Weights of a small text-conditioned spectrogram flow-matching model: text encoder activation gelu, widths [64, 64, 128].
Rows from block 2 of the denoiser of a small text-conditioned spectrogram flow-matching model, named by matrix and row number. Rows with one number belong to one channel. Each number is 128 + 32 x the weight over its row's rms, rounded and kept within 0 to 255. All counts start at 0. Numbers have three digits each.
After each channel's rows are labels from the 100 clips, of 14976 (inputs lightly noised), where the channel reaches its highest value: "strongest on" is what is common among them; "band" is the frequency band that holds the peak. Only what is clearly more common there than usual is listed. The data: synthetic speech, music and everyday sounds put through simulated rooms and audio effects.
# convs0: first 3x3 conv (model.enc.1.0.convs.0.weight, 64x64x3x3, each kernel summed), inputs 0-63
# convs1: second 3x3 conv (model.enc.1.0.convs.1.weight, 64x64x3x3, transposed, each kernel summed), outputs 0-63

convs0.28:135157130129086104211108154123105129088129133130107093222147160045145079074121135199115144090155127155150110096089179159128122132126127131130078132126140153119165093126183104167114134111157142
convs1.28:187116133151126162158137052128128123172129109093127171121103137110113123080096096119084163082046118134089135057144138093128162113155123125138083121180082089103120115156113133149160152126041125
strongest on: everyday sound; dry
band: 0 to 250 Hz

convs0.60:147112137124100125181091171141111123130107135105132169123086116104081072098105111114113164105147156049100120096075185105095086116049125149141092114137155059115121107104104127046099111118147128
convs1.60:129143145188113093117157149180143117117096143111186094172164140092185096125137128148131127172129179101145112138166142130122100147152140106140127149121105182115102116082197020197109135137107107
strongest on: speech
band: 250 to 500 Hz; 500 to 1000 Hz

convs0.54:140135128090134085137104073111136145169050099177125121139130090219117159106170143095167131124111126082099128122111115110166081159094118146184100121082182100128153177151116204154119112118126137
convs1.54:116142126087132158091160072135095118049255113091119154123115152120086108127117144111148094144139122134139134144092122097137134113134154172134128116116117096098163106068150161089121149059107148
strongest on: drums; distortion
band: 0 to 250 Hz

convs0.48:103112092162141085113108117127146066143101079097101098042143092200121108101084102158112128135108057165135113096121058109111102147119123117110175115131105153145074098113124161110137072166100150
convs1.48:137097097134095091145081172119093113173145199119143125167129165186121140095154149147140102113169156106097106087159107161150088103131132141132107213136095113127130133184094099128096090153036137
strongest on: dropouts; everyday sound
band: 500 to 1000 Hz

convs0.51:139148155085132068209106120152151103126133134117113079162098140135138072131110073159112118120118108108174128095071187091134114164114097140158092167078104095096114150068189108182153121126142098
convs1.51:095098123149166120124138104118101046118153100115159131122077166119123163065090093162135151096098125140087094163106056131142139168128162091104130095111100148176075140139116159128192155177080168
strongest on: everyday sound
band: 500 to 1000 Hz

convs0.30:117143067116124148075120084093073102154097122114140155133125125062130155090125131127125107084104118092093135143129100078110132146131119082064152115136046084102131098126155116125140028069145142
convs1.30:118142148140150135115124101128096101187133130111120131148058144166099131033110218112084139142136158124122125110142120139126108187071170087134104155130103125124093084099065097150150127115075180
strongest on: everyday sound; reverberation time: dry; reversed
band: 0 to 250 Hz

convs0.4:124087135177121104110111104133122138110164085131124113135107133198122055142136075147104105135111182134149072107112188063128119088097113171074086175153143133140077084054126117137096133124117159
convs1.4:143115150129133145077083102144141130173161227139125226109060091123166147130073105130152106139134147121122105134153123123093144133135106177147134151057136133139051137082153131109123157116104143
strongest on: band
band: 4000 to 8000 Hz

convs0.26:121114126195082098133166138146100094107131110123094137133163081133118070108184099177205104159171123195192127127139127111123167120211159090140101129102129122107105094101154128143139148092103163
convs1.26:173111102093091056139134128106187152117145135117108081114130103180122064144116148137149111117099062170123138136093122146181142061165120111159153157147126100101138143097042150117160083175131102
strongest on: dropouts; dry
band: 500 to 1000 Hz

convs0.53:122120094151125118126125056118127179209184114187107116121112134192117119127148136159134100121136157128149083174114171123164158141118146158127087162118132078111205160103146219131115141114147155
convs1.53:174143120110142152097131061147117144067234175102128189128137099125070093159127143098144085141128122152145108157102138148136156118142118194107106143076123094148162110074131132076113161113166136
strongest on: band; bit reduction; distortion
band: 0 to 250 Hz

convs0.9:131097150113147068207130219140130119132148129112115088140113118239139079138136122176114148134096127131144082099130127159125131099148130164185086131133138131149105111181143189133102152156099152
convs1.9:114082129143111136088097113128132124075184057143124116130087106110106131147168139131151155152115195154165138122122098137125102180189173136167110176135067076132113087187075161137116095087125171
strongest on: everyday sound
band: 500 to 1000 Hz

convs0.33:149088146160064133112116135116097110116142142091105063106117149163101115109200139147111156134126088226149064114107125122122105094117135099125064148100122130137158154097128151129049111073108167
convs1.33:155100087045135064140141132122155162090154144088150116092119135158129063097114121129166082112113086226132109140107125150154109095171103162131134130133151157120130158045123143124150074153139115
strongest on: dropouts; dry; reversed
band: 500 to 1000 Hz

convs0.63:137086052117108081144114163115040121129111115093112152158107146173123093096146136151118146101079149103127106119088152135133128100118142132105056078124140037114136087135157126110091150053128142
convs1.63:140160095179165161074124088127106156125156074149182118081099098170151147118136149123138099151185126082167111148123100061080148155181185157149147134132113201110140119114141083112131136081159150
strongest on: drums
band: 0 to 250 Hz

convs0.12:121126137104118121227130198106112154128119137091130103140100129200161114124135113235083135101086141104187114111121130119153154096100122135113132102130099146111155103153195193144106151140120138
convs1.12:109099114077117150048128103126070108146170122120126124109148177134155133050117108171148119164149117144211103138104086096139117151117129123194077133109085144120105163121169082129109152134064100
strongest on: everyday sound
band: 500 to 1000 Hz

convs0.52:131112124105132121131137154129116121021101128104116090131108095000124126126105120091105120127106139089125124123130132129104133112135131121139124118136125130128111123143127078129121136116120125
convs1.52:124108131109113160076176131116138156089149192127151136095109119070093146120171170104189148156128149106147134164148106125106122121088162123177147085134143122125094130055147195070081166065114159
strongest on: band; distortion
band: 0 to 250 Hz

convs0.29:131097163132148173107120092104129112072162180114139121076130102081136107143098104046077074143111126207111137109173095117145118125130118127079142097120114131184082166102090166154112109157075101
convs1.29:099106093171071093166129128090096146213105172187099087125108190130118146093159156142093143098163099142130078100159146155176110099153123192153153138174133145086126154146126132157136120093150090
strongest on: dry; everyday sound
band: 500 to 1000 Hz

convs0.15:157141098153082042113088113151094117143098133095085120118150083141107065104136106178118158079105112098086113101050076130127106106097117107166097054117100138119125090124161130071101133140117140
convs1.15:206114176159131175129011154125109104139116134118159143144127131132076158105110146140153123125124118132089170177139102079143064187119144131155142137121105153155112139095177118060097130092125123
strongest on: drums; dry
band: 4000 to 8000 Hz

convs0.6:133127159106154147177116141109112113118118109143135124135101141126145101088121148177066145163096056000095179139127076156148117110051060130140090109115134126125146098123113124122119140135156146
convs1.6:144124083209166048105084118143137127132146132165141134120138164169151112109175125166073130133148133079125084094148114124157141129130168178155173138107143131098191137035144131133123148070113134
strongest on: dry; reversed
band: 0 to 250 Hz

convs0.56:131149126144081054141124176135094136140097077122105097173160152223109105112105108179146111127121170140115111116079219137147119106061137131140120106154138169130122106128192149147090106133123160
convs1.56:156081115136066171126118121150162149212208116146138148111113143103128111098118125150166173115077143112149150072118130113092145172151092115155056157101123101097112114172140154077114135094068110
strongest on: everyday sound
band: 0 to 250 Hz

convs0.13:098100135128122156170109064126142173153132145109078022109109154200150059100086121159106114107130117114133115114137104118140093091129146146073121128106098142149104088139147200149126163169102161
convs1.13:097071079073057090117090142128091116136131143139128104115149180121138167093155101135114140131140180135175088104113069129135142109064136091163067144133080138107154131181152071140116128097113071
strongest on: dropouts; dry
band: 500 to 1000 Hz

convs0.14:111132120143132118051165163106135145123112149131112086139167124144095110121109116126174126137108014203059172130126062116142092119137180102102186121117088118139104152118126133128103083139132167
convs1.14:103114063119099114118116136130141117126170085107178083135186170124140111096121119136086166121157108113154072111077085108161118130139159105159079071144086136101148156154122094076082153103041104
strongest on: dropouts; dry
band: 500 to 1000 Hz

convs0.20:125139136109090115040161159123132127005111140140099110140119110023119105128103115056108139155151116113084181084140115136104100112157117128122128120125153124141087119131093090132116108111116138
convs1.20:114094128148050078098089139157135128137127213184141120116152120085128165073175107082158146133128154088177099082138107083104121156098150095187064117123103138123132144091109124106113156127084115
strongest on: everyday sound; dry
band: 0 to 250 Hz